config = dict(
    model='image diffusion model',
    train_examples=72500,
    cond_dim=128,
    weight_standardization=True,
    scale_shift_norm=True,
    init='torch_default',
    optimizer='muon',
    lr=0.018,
    steps=29200,
    final_lr_fraction=0.01,
    warmup_steps=2920,
)
Rows from block 6 of a small image diffusion model, named by matrix and row number. Rows with one number belong to one channel. Each number is 200 + 40 x the weight over its row's rms, rounded and kept within 0 to 999. All counts start at 0. After the name is the row's rms in percent of the matrix's.
After each channel's rows are labels from the 100 images, of 14976 (inputs lightly noised), where the channel reaches its highest value: "strongest on" is what is common among them. Only what is clearly more common there than usual is listed. The data: rendered dice on a table.
# convs0: first 3x3 conv (model.decb.0.0.convs.0.weight, 128x256x3x3, standardized in use, each kernel summed), inputs 0-255
# convs1: second 3x3 conv (model.decb.0.0.convs.1.weight, 128x128x3x3, standardized in use, transposed, each kernel summed), outputs 0-127

convs0.21,155,218,202,232,188,221,207,200,217,157,211,238,236,250,232,185,210,162,213,193,200,198,139,164,199,190,199,186,201,191,232,236,195,200,221,202,226,185,214,222,191,203,180,209,204,188,260,208,198,195,202,177,210,215,188,136,229,244,196,188,186,208,242,186,204,193,225,226,201,195,193,203,124,199,200,210,172,227,210,203,232,210,198,199,236,199,220,195,210,189,227,197,201,185,0,233,193,229,234,195,186,193,198,210,191,189,217,229,198,212,184,218,192,198,176,251,144,222,206,170,203,110,210,214,183,202,184,125,212,156,197,193,251,104,168,221,211,169,206,216,235,191,204,186,180,205,206,238,249,232,249,198,224,241,192,230,109,34,190,256,215,295,210,176,201,162,172,183,194,174,186,216,204,153,197,187,209,228,235,192,163,173,252,172,137,203,220,225,196,162,149,288,213,190,219,188,172,221,205,194,186,202,203,251,203,212,205,191,212,200,218,185,210,170,257,196,271,175,208,222,249,221,226,174,196,202,214,194,194,220,244,203,201,211,159,254,136,179,162,236,225,200,137,180,213,284,25,245,254,212,227,241,220,167,168,212,228
convs1.21,134,249,229,267,186,242,301,239,144,182,167,200,205,191,202,162,211,203,232,235,160,165,129,189,171,183,238,187,167,152,181,238,220,190,199,232,127,219,149,234,149,202,122,242,232,210,208,146,179,203,186,184,132,159,207,176,187,198,127,235,224,133,148,274,200,223,208,161,121,194,196,154,172,147,169,225,229,189,215,202,224,184,199,236,179,200,231,202,201,198,197,224,218,128,205,208,223,207,202,190,135,254,178,173,210,223,146,288,297,232,193,156,293,158,316,153,155,168,136,233,192,222,194,141,221,180,192,231,279
strongest on: pink die; red die

convs0.34,112,177,202,228,221,140,203,199,183,180,170,241,241,205,217,213,167,230,168,201,162,239,188,214,200,165,152,160,157,187,199,233,246,206,199,189,185,195,217,190,175,230,205,168,220,202,188,167,169,197,287,220,186,262,154,224,188,219,234,201,264,246,186,202,147,203,220,231,173,223,201,206,171,238,233,150,303,182,215,183,215,189,157,198,220,188,159,69,141,192,213,181,181,144,196,232,172,197,265,183,242,193,219,172,295,238,240,235,187,223,187,173,178,186,240,248,194,190,223,177,218,176,237,184,187,194,225,199,217,180,259,129,264,221,238,175,257,212,130,184,221,123,193,201,273,23,209,208,60,195,211,220,110,154,233,206,199,223,199,205,230,200,205,241,224,194,207,242,180,193,245,213,249,181,154,205,184,208,180,219,221,215,228,243,129,257,87,190,218,215,144,179,209,155,231,153,214,216,17,180,229,47,169,204,230,209,180,185,187,153,203,268,248,191,199,195,217,229,202,177,183,251,132,233,238,274,177,231,220,253,187,190,269,221,209,189,204,218,235,235,216,198,190,203,206,180,203,211,189,234,213,274,236,185,224,200,100
convs1.34,089,156,202,166,116,179,123,209,200,237,162,245,188,196,186,192,178,248,199,196,100,226,151,243,158,179,200,170,151,244,199,269,212,224,186,194,199,201,213,153,201,201,231,275,152,158,180,195,186,136,259,205,200,159,225,187,144,240,200,234,216,162,214,231,196,154,163,173,185,227,198,205,182,219,287,146,168,180,181,163,124,187,189,158,204,210,217,89,314,185,205,189,224,176,240,164,100,187,158,186,234,133,201,202,253,136,172,143,222,168,178,225,251,203,268,239,180,222,271,248,234,177,200,155,240,194,222,289,204
strongest on: dice: one

convs0.107,082,193,231,231,256,173,194,199,200,136,182,123,210,203,200,237,183,230,283,242,212,191,194,202,212,196,191,272,176,264,251,223,195,198,181,172,196,229,178,247,182,248,173,200,149,169,222,239,139,214,53,251,132,123,210,401,187,242,219,261,210,289,267,214,163,183,216,222,169,241,345,162,122,224,173,190,163,212,191,169,202,142,143,135,184,127,214,219,273,178,168,175,166,252,182,156,205,173,202,245,192,141,165,131,145,168,171,158,206,117,283,129,261,176,304,163,194,118,169,162,173,173,147,213,180,288,195,221,225,214,182,181,234,188,213,190,161,207,146,195,156,193,217,218,253,200,163,186,156,208,224,194,235,188,206,185,227,206,165,202,206,198,171,187,200,194,198,183,189,203,220,208,264,206,173,199,209,145,223,158,208,187,162,170,168,200,184,205,212,197,130,231,165,155,230,161,134,188,116,196,203,201,209,216,231,251,200,246,182,214,247,205,211,216,210,206,197,191,189,278,254,208,263,200,127,237,245,225,186,213,222,185,217,224,242,217,218,204,245,186,220,226,230,179,214,208,213,261,205,248,234,236,170,220,225,195,175
convs1.107,094,215,221,158,121,178,223,134,238,177,143,295,187,184,176,213,234,167,210,209,247,257,240,162,199,231,194,225,208,158,177,204,213,194,199,145,181,170,221,189,246,215,287,238,241,178,148,155,262,210,220,208,174,262,259,175,189,231,138,80,162,268,232,180,238,241,238,192,232,206,204,187,184,161,183,211,237,165,159,222,193,254,206,193,154,223,249,144,130,230,201,214,259,147,143,219,89,223,223,226,142,174,226,252,237,183,192,241,270,223,212,227,155,172,226,182,247,196,192,240,227,132,215,174,155,200,219,271,267
strongest on: dice: one

convs0.47,084,204,195,226,244,220,157,211,245,186,193,247,224,196,203,211,111,98,197,231,242,223,158,105,155,228,189,205,0,234,187,170,233,256,204,170,95,206,226,198,20,166,201,208,181,204,231,219,204,155,200,220,203,182,214,124,216,212,270,120,248,225,160,176,259,177,209,254,57,250,208,205,173,218,153,247,210,239,217,129,237,219,190,179,168,195,184,240,204,128,223,119,107,244,205,122,153,234,229,204,159,225,205,125,191,199,115,190,131,245,162,212,122,206,185,233,168,135,178,117,251,88,266,149,199,207,186,200,243,200,185,237,247,198,147,196,218,229,187,226,225,202,196,237,219,245,247,204,165,210,183,262,252,223,181,199,198,223,201,181,184,230,216,209,163,236,216,172,211,191,255,219,201,201,238,218,208,216,211,235,221,195,237,212,212,213,151,194,164,221,176,252,165,227,226,182,203,219,219,236,188,226,202,231,183,224,199,200,213,230,205,230,198,200,203,200,200,175,226,208,241,211,174,233,226,241,215,237,236,193,210,209,173,208,202,231,224,203,225,204,248,212,214,221,225,235,221,216,200,196,183,252,225,199,216,175,136
convs1.47,102,231,198,150,192,241,328,195,224,291,180,210,161,270,200,216,214,223,170,233,227,247,180,187,179,215,184,198,264,194,179,237,103,146,133,170,202,171,187,159,253,253,244,192,167,193,53,191,237,156,172,218,207,190,177,216,220,146,166,157,182,139,272,187,241,234,243,146,180,211,175,195,244,162,179,187,188,161,260,211,149,222,207,220,177,224,192,241,183,169,225,214,157,244,254,233,200,281,188,180,217,212,177,163,155,187,195,179,184,197,200,228,271,185,155,247,158,172,207,202,202,178,76,262,234,198,182,218,230
strongest on: white die

convs0.52,081,190,196,90,220,212,254,141,210,126,0,199,231,188,216,225,267,137,221,267,203,221,219,199,117,156,207,229,274,283,209,222,230,205,199,228,195,217,240,244,176,175,108,206,202,226,223,203,242,181,185,167,233,189,181,165,208,218,244,174,250,231,213,228,93,179,227,123,223,237,200,187,181,215,158,158,229,139,197,72,228,235,159,123,239,235,219,199,211,209,169,213,153,248,199,187,331,222,191,202,193,183,282,178,263,194,195,229,295,202,165,182,199,213,210,183,142,122,161,130,187,166,230,99,270,208,195,210,234,203,218,168,254,220,179,217,214,214,205,196,180,199,193,205,170,227,197,217,233,192,220,182,164,218,198,206,205,193,228,188,186,193,259,201,225,182,183,199,166,220,170,172,214,217,191,176,176,177,226,251,188,195,203,193,235,210,181,188,185,198,203,212,200,220,208,183,204,229,217,160,184,255,151,209,176,197,201,194,182,165,225,214,205,225,232,178,174,204,203,164,200,227,211,200,188,251,212,215,207,203,218,213,215,233,172,211,201,215,211,223,201,197,189,184,196,211,221,179,178,216,226,251,172,207,219,236,180
convs1.52,077,221,169,222,241,125,150,176,138,165,146,203,265,189,220,196,246,152,170,184,218,185,195,283,225,209,192,150,218,236,210,247,189,271,153,182,190,153,165,203,254,179,193,322,230,162,214,205,250,143,174,221,143,264,209,134,175,245,231,217,237,217,229,196,128,181,158,168,154,228,171,194,236,201,211,226,195,243,154,222,176,187,191,226,201,202,189,144,123,179,201,135,112,166,235,233,267,168,239,277,171,114,214,231,182,202,195,251,165,225,209,216,115,185,153,247,195,177,197,204,226,188,240,270,218,184,288,206,237
strongest on: white die

convs0.42,090,201,247,174,238,234,152,204,174,169,216,198,213,253,197,130,171,217,141,231,248,181,276,212,166,202,200,240,171,176,156,188,179,205,178,221,179,206,205,234,158,195,180,231,243,101,186,216,185,206,228,155,236,159,254,259,182,228,181,162,193,202,207,205,194,206,197,208,191,229,232,215,231,205,160,194,199,175,231,208,221,150,177,229,202,196,191,181,204,199,230,210,195,165,138,186,251,176,153,177,262,217,191,202,171,170,143,187,192,224,245,278,219,299,178,271,245,211,181,233,176,262,137,179,216,259,191,176,236,286,179,167,204,155,186,81,289,330,174,153,223,210,259,226,139,192,226,169,194,111,177,189,146,264,259,162,217,201,331,190,189,240,222,118,188,250,181,206,157,246,131,113,215,235,211,201,161,267,190,173,219,90,253,250,196,199,204,205,215,181,254,203,133,218,221,273,165,143,139,192,231,185,160,210,245,171,186,222,176,142,175,259,210,207,222,177,263,181,201,234,165,170,185,112,191,217,252,131,142,189,279,127,148,202,184,229,234,185,247,163,164,199,222,178,196,220,184,234,173,194,202,222,241,164,177,303,162
convs1.42,074,138,163,152,112,193,147,164,131,224,165,218,187,196,183,198,111,206,207,176,149,190,163,233,102,161,159,183,228,227,245,248,224,256,233,249,199,196,238,224,202,207,206,190,214,199,94,195,169,224,191,205,228,211,221,206,227,213,172,200,219,102,224,184,103,205,79,205,208,173,198,121,160,227,269,214,165,216,163,209,187,215,201,152,188,196,196,153,230,246,208,271,221,143,164,164,185,210,173,258,171,132,205,215,242,140,215,155,144,176,193,256,270,202,197,240,173,235,195,192,177,214,205,208,260,262,247,264,225
strongest on: dice: one

convs0.0,086,140,208,293,199,211,183,189,216,137,274,241,242,231,239,175,212,147,207,190,235,225,156,165,209,226,221,206,259,246,267,176,227,180,246,149,53,188,191,164,90,179,194,229,222,226,181,196,125,176,217,166,247,193,204,112,161,211,251,103,227,222,204,192,205,219,199,116,177,206,177,226,172,250,199,204,231,125,194,129,253,223,266,125,199,202,212,246,216,167,259,81,88,208,197,198,178,234,213,189,216,168,70,189,172,161,215,188,155,256,143,278,170,210,189,293,101,222,174,137,145,57,243,164,171,219,191,283,233,193,254,181,219,211,174,209,195,222,180,213,197,230,199,267,208,230,241,181,206,212,171,192,212,209,174,189,239,230,219,190,233,230,170,242,159,234,231,214,144,174,202,229,197,201,177,202,210,142,220,238,188,209,196,156,195,255,191,206,183,169,132,245,229,211,200,218,195,183,246,187,210,218,167,220,203,219,236,213,219,197,199,225,142,230,200,203,255,180,285,240,195,185,264,184,199,223,209,198,237,203,233,217,206,142,102,218,290,215,173,186,196,195,216,218,185,190,258,200,213,214,207,240,193,185,237,207,195
convs1.0,082,151,196,281,153,221,224,215,211,157,318,189,93,214,192,174,273,192,193,175,260,198,237,208,213,128,233,209,192,209,232,179,166,246,172,182,219,199,216,208,148,198,243,205,225,143,226,199,171,250,244,223,195,124,261,173,218,297,170,206,289,248,230,182,162,211,231,235,246,206,170,236,247,218,173,236,221,244,217,248,231,269,295,249,195,241,240,223,248,198,216,264,183,224,178,202,162,260,234,173,189,301,168,224,237,197,199,214,206,229,180,240,147,186,183,180,257,195,167,187,215,152,166,184,110,209,220,159,203
strongest on: white die

convs0.70,080,108,216,187,256,187,150,203,187,110,164,169,205,169,240,171,122,199,215,268,212,208,215,94,214,131,192,219,3,250,190,187,221,172,185,204,124,275,263,184,84,236,195,174,183,216,187,199,217,178,200,224,193,203,207,160,172,201,255,149,248,223,192,201,163,178,253,164,199,197,229,142,173,224,169,208,205,164,201,104,216,226,136,191,198,162,217,247,206,219,211,231,0,200,230,333,286,210,202,201,182,204,215,141,212,203,163,223,205,214,210,239,197,204,199,199,102,155,184,45,164,176,241,230,210,241,233,202,175,203,202,207,254,190,199,231,204,202,184,221,189,196,188,190,201,210,237,180,242,185,200,204,197,215,185,202,223,224,191,187,200,172,213,218,183,229,225,194,236,232,191,185,177,186,203,205,210,177,238,205,194,214,174,190,224,219,223,211,214,213,202,214,161,229,236,223,202,212,177,204,200,210,231,192,207,177,194,219,203,193,177,207,247,219,195,196,187,194,218,204,184,211,251,196,267,257,188,237,241,203,200,224,180,242,188,226,236,219,197,213,245,206,190,151,207,169,240,219,222,206,225,254,197,255,212,244,203
convs1.70,090,191,226,148,127,192,234,195,188,141,155,253,272,163,227,242,115,230,165,229,200,251,205,248,146,231,220,202,170,213,227,174,247,124,150,203,229,176,222,148,215,201,249,226,244,202,216,205,194,225,256,204,153,174,175,210,202,180,289,219,176,182,197,186,221,166,164,232,232,242,217,120,187,104,178,146,207,239,221,124,231,181,287,182,126,220,135,233,135,212,155,233,138,206,244,228,298,254,165,218,231,158,253,193,140,233,179,202,177,155,178,275,176,232,179,186,201,218,229,212,238,241,199,217,219,218,152,260,251
strongest on: white die

convs0.116,073,275,224,203,225,143,217,239,283,131,113,220,190,192,211,180,146,165,191,143,274,244,203,239,124,72,202,229,274,205,204,229,161,168,196,50,113,174,176,161,98,132,183,189,165,194,178,165,185,200,210,219,177,308,232,44,197,191,184,160,247,211,188,209,100,194,175,120,121,225,184,220,175,256,224,239,212,233,194,227,244,244,177,132,220,228,188,223,203,168,199,100,275,222,210,136,207,219,180,137,223,213,211,251,238,173,161,209,140,226,229,205,251,200,161,181,159,88,225,267,170,140,259,227,224,201,186,228,244,213,225,228,271,187,137,224,205,216,246,222,146,203,225,191,212,234,201,248,105,173,205,206,159,210,210,224,247,198,182,222,221,250,224,231,179,227,227,264,227,249,139,205,176,231,195,187,199,179,206,222,171,215,191,210,219,209,236,150,182,195,166,185,189,211,247,153,189,192,168,241,209,223,200,248,188,213,223,208,196,219,181,233,198,170,224,186,195,130,182,190,194,200,207,248,244,257,201,228,205,225,183,178,205,252,161,224,229,186,163,206,165,221,182,201,235,220,194,238,214,248,235,263,174,210,240,211,215
convs1.116,065,237,255,176,240,219,145,113,175,180,217,266,194,212,213,210,89,142,189,120,220,260,215,258,262,179,165,148,197,212,241,208,202,214,211,178,141,174,212,178,191,222,186,248,227,220,221,135,270,207,247,201,207,236,270,226,174,123,154,233,155,141,237,158,182,178,190,227,236,204,152,137,196,146,220,200,191,220,140,234,232,191,178,148,186,225,106,188,144,153,204,262,195,241,165,222,215,196,249,199,296,151,230,221,190,156,180,219,224,171,200,184,239,224,313,217,179,198,254,194,210,230,256,234,252,172,226,177,234
strongest on: white die

convs0.113,085,179,203,206,223,216,226,189,208,132,194,204,187,239,308,194,184,177,192,205,197,206,185,210,197,176,191,177,200,201,197,212,211,176,205,193,179,176,204,218,174,201,209,218,212,202,254,184,200,185,214,222,167,169,184,210,235,231,170,198,204,174,174,221,198,172,182,279,230,181,187,207,193,167,188,212,191,199,172,205,198,184,232,201,213,189,201,188,202,200,200,198,200,192,189,196,196,198,208,191,245,189,165,208,222,203,212,216,168,208,201,208,204,215,201,223,210,201,194,194,176,175,180,178,198,196,221,203,149,233,199,249,189,0,226,195,170,178,203,182,222,190,158,245,148,199,159,211,190,187,167,204,207,187,164,173,118,207,419,228,204,268,193,188,197,171,231,209,195,221,217,232,148,190,181,225,272,171,224,212,167,206,178,233,270,151,198,216,230,217,210,190,228,187,215,190,198,202,240,177,137,194,140,229,201,201,196,223,219,189,199,188,176,170,166,225,192,222,322,188,208,154,202,202,198,170,216,203,212,237,227,181,173,224,226,269,122,117,160,406,191,197,215,134,238,266,240,174,210,216,323,189,226,224,0,183,202
convs1.113,079,193,190,200,219,164,215,161,166,136,289,200,232,158,195,218,246,232,244,213,155,248,143,270,186,194,224,174,222,189,308,258,177,207,204,257,207,154,232,128,290,278,206,202,200,190,217,163,195,203,158,228,191,172,196,200,195,163,211,148,260,193,209,271,190,193,242,182,268,198,218,184,171,218,224,164,149,297,165,127,200,240,161,261,231,219,212,213,205,187,170,218,253,152,259,143,152,222,233,173,157,205,146,244,193,164,287,132,133,264,204,150,214,251,185,160,133,170,194,235,215,193,218,178,206,199,214,276,199
strongest on: pink die

convs0.73,077,130,202,218,214,184,193,189,210,99,140,213,247,197,229,160,267,189,249,224,220,215,212,131,176,179,212,227,38,226,243,158,218,146,219,185,211,226,241,177,170,183,171,222,213,225,176,214,182,185,190,176,168,176,222,146,209,183,240,158,225,206,198,202,201,182,212,191,189,174,207,190,160,216,192,217,243,253,184,0,236,214,181,198,210,198,152,247,200,175,242,132,0,224,203,237,177,236,194,216,211,202,151,172,217,190,200,186,198,233,208,281,171,205,124,220,115,276,146,71,154,155,305,90,200,232,203,196,210,251,180,218,239,193,204,222,223,215,231,184,248,202,206,198,199,192,239,185,166,229,178,100,161,182,202,213,194,250,211,198,186,245,183,186,301,230,218,237,167,202,187,197,200,214,260,184,170,188,219,211,163,203,196,172,212,213,202,259,223,224,225,226,162,184,243,177,189,208,178,198,196,233,203,236,190,229,216,197,185,225,202,215,217,259,216,186,233,173,237,228,208,194,171,255,220,240,193,210,230,233,201,207,210,232,122,195,211,224,230,213,193,184,190,218,276,226,192,175,223,180,221,235,244,170,218,241,213
convs1.73,073,166,169,197,245,203,269,127,206,215,223,247,179,185,195,241,216,173,227,235,209,222,175,119,242,203,163,243,251,251,152,237,205,122,236,119,222,247,199,252,235,212,125,220,175,262,158,143,224,253,173,216,172,185,166,165,193,204,262,121,156,233,177,181,242,263,141,221,184,173,236,214,260,149,169,259,193,181,227,175,155,185,190,168,252,232,133,263,261,151,196,210,209,179,210,220,200,140,175,200,231,194,182,139,238,246,160,250,222,234,190,170,234,166,144,212,155,148,174,161,196,241,294,290,248,191,172,189,228
strongest on: five on top; white die; yellow die

convs0.78,091,213,295,177,235,243,174,170,189,184,174,269,205,218,192,195,183,217,134,183,178,107,170,179,207,186,178,169,87,162,241,207,268,133,203,191,178,202,211,237,136,189,181,161,206,190,214,215,199,145,300,225,86,178,210,243,201,217,206,155,260,232,214,209,280,143,235,202,218,264,162,245,171,234,256,225,30,141,219,149,230,242,199,144,250,217,212,96,126,205,136,186,223,175,224,127,221,201,114,239,236,233,163,166,169,169,175,182,159,223,205,187,177,367,193,289,120,216,206,197,192,186,276,222,179,207,198,198,237,218,173,137,267,217,197,206,187,214,125,233,162,290,198,225,244,182,217,185,119,203,181,183,156,226,175,240,192,197,205,187,204,231,235,207,215,204,205,190,218,214,233,201,207,183,143,215,243,123,223,188,233,216,224,216,196,203,139,250,169,199,233,198,143,209,257,174,214,228,173,140,234,195,182,242,227,219,172,167,214,191,167,178,242,188,237,187,225,204,208,218,175,225,182,172,159,253,217,213,218,226,229,212,180,162,103,215,240,218,191,210,202,222,258,188,228,250,231,223,193,204,200,271,201,198,219,200,151
convs1.78,070,186,109,218,201,182,162,191,115,201,268,200,147,166,213,211,220,176,222,183,209,224,208,222,180,130,202,149,179,197,238,185,133,184,156,201,162,179,209,266,178,252,227,187,177,124,228,188,185,171,304,208,243,205,131,153,175,157,203,224,161,113,168,134,164,194,240,154,244,246,225,188,107,267,252,204,148,197,184,181,202,213,168,263,146,153,211,226,228,137,220,147,114,161,224,184,198,154,83,228,231,188,228,137,224,219,162,160,242,203,203,194,132,223,252,205,182,153,229,226,211,174,245,183,191,172,219,220,218
strongest on: five on top; white die

convs0.86,101,128,171,232,197,184,170,203,172,187,112,233,197,236,222,125,204,143,198,248,224,175,194,205,143,126,128,210,217,270,182,179,137,140,167,163,252,172,223,180,206,197,169,187,159,151,189,198,202,188,184,207,160,164,159,147,184,189,280,165,212,238,223,122,198,157,196,199,207,77,168,265,107,207,270,320,170,276,142,197,175,303,160,166,176,195,193,208,158,198,182,182,217,163,306,189,252,236,265,200,241,186,139,278,228,244,221,155,174,272,158,207,173,237,162,231,123,270,221,148,133,136,249,183,152,205,358,309,270,250,174,158,180,191,192,236,203,249,245,174,215,193,198,247,255,173,180,207,184,196,210,205,200,198,151,212,249,245,222,201,248,237,203,199,178,245,221,184,239,183,217,209,167,190,165,253,215,172,182,194,181,209,144,134,234,195,181,162,185,198,188,211,200,206,241,172,187,192,183,186,192,201,257,176,238,199,189,203,202,185,200,225,201,206,182,209,232,171,227,176,191,220,234,212,194,203,206,283,221,189,202,195,218,239,176,229,287,208,181,213,270,196,194,161,187,136,302,209,259,183,180,182,203,197,208,246,170
convs1.86,146,207,200,260,176,172,125,175,183,250,174,154,243,234,191,160,210,202,147,215,156,167,208,215,213,219,147,218,213,193,208,248,195,224,127,158,194,244,156,186,174,248,214,287,191,280,182,215,194,167,175,164,170,222,257,162,80,277,120,233,180,155,184,193,244,198,226,173,56,187,252,198,189,263,127,227,206,213,138,224,240,93,146,243,186,175,197,152,146,188,179,207,155,187,192,146,192,153,173,267,197,177,171,196,187,159,170,171,189,201,224,161,157,183,212,201,175,208,179,221,154,200,189,219,233,167,234,250,252
strongest on: white die

convs0.92,071,307,221,80,215,190,124,181,263,108,268,196,203,210,247,183,125,157,156,172,169,245,212,169,233,165,211,253,230,170,195,199,247,221,188,205,181,160,186,263,120,200,202,186,223,232,185,167,184,208,277,182,175,245,185,210,195,177,214,200,307,215,193,224,189,194,225,227,205,114,205,238,105,186,185,225,204,137,171,304,207,219,224,214,204,221,140,226,251,162,243,208,87,204,211,199,174,261,188,161,221,165,217,165,152,201,225,134,56,182,201,290,168,172,167,243,128,232,262,88,213,141,259,36,225,252,251,167,232,190,162,206,201,230,198,231,199,219,205,234,237,236,185,214,266,106,205,247,185,224,191,107,166,192,201,207,177,189,237,194,211,174,191,216,240,218,183,192,248,207,189,198,241,217,183,154,188,210,201,210,148,213,197,186,214,229,134,155,244,216,252,200,216,162,202,219,184,180,166,189,178,191,252,247,196,196,211,169,221,265,161,217,253,269,263,175,233,192,186,185,191,183,192,220,200,215,208,194,221,178,204,203,198,184,214,212,228,235,270,240,176,210,144,195,280,223,182,186,196,168,193,210,214,208,192,206,162
convs1.92,086,242,201,157,156,222,187,192,160,159,244,257,211,175,225,259,249,220,182,219,270,217,249,154,188,211,313,161,192,186,256,222,179,185,231,202,171,161,173,209,212,207,198,45,170,165,185,250,152,199,249,196,195,151,126,207,167,209,237,241,186,186,261,234,206,250,139,237,210,230,200,222,148,199,284,148,189,173,221,182,188,210,152,211,233,214,227,135,285,218,245,119,253,142,274,248,187,193,171,210,226,247,215,253,183,182,217,213,196,196,145,245,214,222,245,233,170,234,288,152,216,174,142,197,240,202,193,211,186
strongest on: white die

convs0.66,104,166,188,206,190,256,222,196,251,185,180,164,216,196,181,155,204,233,103,230,216,242,155,196,209,151,143,169,180,158,175,218,224,202,148,208,224,223,219,241,201,208,199,30,193,210,216,220,198,155,295,222,24,148,202,263,146,248,177,168,225,233,181,224,149,223,205,236,215,299,192,229,176,206,233,165,170,145,224,204,232,191,130,185,249,219,233,74,310,173,204,196,194,171,234,175,206,202,69,225,201,236,209,179,156,247,166,209,207,236,233,241,211,189,229,231,182,175,268,211,199,202,203,207,188,263,211,209,216,195,217,210,246,180,205,196,208,198,208,147,170,160,211,206,192,237,211,222,153,204,197,198,145,187,230,186,212,184,196,203,210,206,199,222,205,175,198,194,96,231,257,179,255,166,241,239,235,178,218,222,219,200,182,212,152,197,115,242,142,186,119,186,211,201,200,8,212,201,43,153,229,171,181,219,238,207,178,214,216,170,167,240,221,205,242,246,212,234,195,198,208,244,214,216,222,236,205,230,217,244,165,222,180,196,280,230,213,212,182,205,221,216,191,212,217,196,262,212,222,209,191,248,208,202,220,196,186
convs1.66,109,172,222,241,96,227,153,196,202,195,227,199,134,139,212,185,193,102,240,239,203,239,244,229,130,192,222,138,198,159,249,242,138,222,219,176,238,200,189,147,226,193,203,162,224,174,207,133,217,215,149,204,138,214,225,180,152,312,215,160,212,238,185,155,193,209,196,235,176,175,167,230,256,210,210,194,248,196,211,175,155,177,168,257,146,234,196,254,197,232,151,277,169,167,156,216,154,153,204,240,182,232,178,205,251,163,111,243,151,292,181,222,288,182,208,165,232,199,250,152,211,241,213,251,197,188,289,192,227
strongest on: dice: one

convs0.101,134,185,229,156,238,172,211,213,193,189,197,252,177,187,239,196,180,156,170,179,209,194,152,174,197,243,233,187,183,211,217,227,165,224,230,207,212,179,209,199,177,172,198,183,192,178,279,181,158,206,179,209,239,201,218,186,215,179,173,196,216,201,84,203,160,219,206,185,209,185,204,202,170,240,190,228,188,166,172,200,195,254,208,183,169,219,181,162,194,188,204,184,190,184,95,195,198,202,203,217,227,194,208,234,194,161,203,228,201,220,199,163,211,241,198,208,193,216,211,183,215,201,196,193,180,198,411,275,200,233,161,185,215,220,200,271,223,187,191,209,227,230,159,249,289,165,187,277,163,196,95,205,193,195,195,167,141,220,204,202,149,202,232,182,195,186,164,197,193,222,211,176,260,180,177,208,194,104,159,168,156,185,196,183,192,178,202,215,210,154,236,226,181,197,78,237,184,219,184,184,217,218,186,253,235,167,238,222,289,201,195,195,199,189,196,127,261,191,119,146,235,190,142,265,191,195,271,375,165,234,196,190,237,181,231,161,269,245,178,185,203,161,184,195,172,227,238,114,451,185,191,203,221,185,146,224,215
convs1.101,084,153,183,160,285,145,227,172,154,199,190,186,237,125,150,186,230,203,220,127,209,185,149,246,160,160,202,204,177,162,224,168,207,145,222,212,218,196,175,145,117,205,147,124,168,123,161,219,200,216,202,189,157,204,110,178,219,262,182,157,177,256,166,187,184,235,158,213,174,178,216,231,179,200,174,199,233,229,171,152,189,144,138,261,189,227,254,228,120,212,156,243,229,154,196,256,220,256,234,199,203,179,204,171,227,142,239,91,131,179,171,134,201,183,244,174,208,270,247,154,191,148,194,188,205,194,143,151,274
strongest on: pink die

convs0.103,095,217,195,182,230,216,199,209,183,171,210,210,179,282,128,222,161,195,223,215,208,207,287,220,184,197,195,205,153,204,149,201,226,203,191,229,186,211,208,189,172,195,204,196,235,109,165,189,189,216,229,154,201,208,206,203,166,264,231,191,233,210,227,187,190,223,200,225,206,201,276,197,232,206,226,178,188,185,210,199,196,178,188,218,192,204,191,205,195,226,218,193,197,135,93,197,224,302,215,248,243,176,185,174,220,192,156,224,172,209,186,194,209,205,188,186,207,176,140,218,211,236,164,208,206,190,99,206,215,126,166,232,212,339,233,413,113,143,232,128,154,177,137,172,247,167,187,159,202,278,181,182,190,195,214,262,223,153,4,211,137,220,189,174,155,189,173,214,181,235,168,273,227,244,211,227,214,234,137,198,212,157,219,218,216,166,224,218,199,244,200,157,209,177,206,267,220,201,177,213,199,198,129,229,252,181,202,206,136,222,231,223,234,204,191,215,184,182,251,215,178,205,211,186,187,220,217,206,214,185,210,211,95,189,234,72,221,297,143,188,169,234,243,227,175,163,196,134,173,212,179,216,183,208,310,229,218
convs1.103,072,200,281,190,151,114,262,208,163,223,276,201,232,196,195,275,229,169,183,201,231,150,194,185,299,258,199,166,235,215,206,136,150,244,214,239,155,189,238,218,204,172,264,220,222,144,249,130,161,183,183,220,212,206,215,158,220,198,168,235,231,165,183,263,163,197,225,151,200,146,203,227,223,205,235,167,184,213,215,119,192,251,193,159,152,198,148,198,214,226,218,213,186,248,171,212,239,261,181,168,220,212,282,225,276,186,124,232,332,185,192,252,144,139,256,210,241,259,207,222,244,195,251,188,194,205,203,216,256
strongest on: yellow die; orange die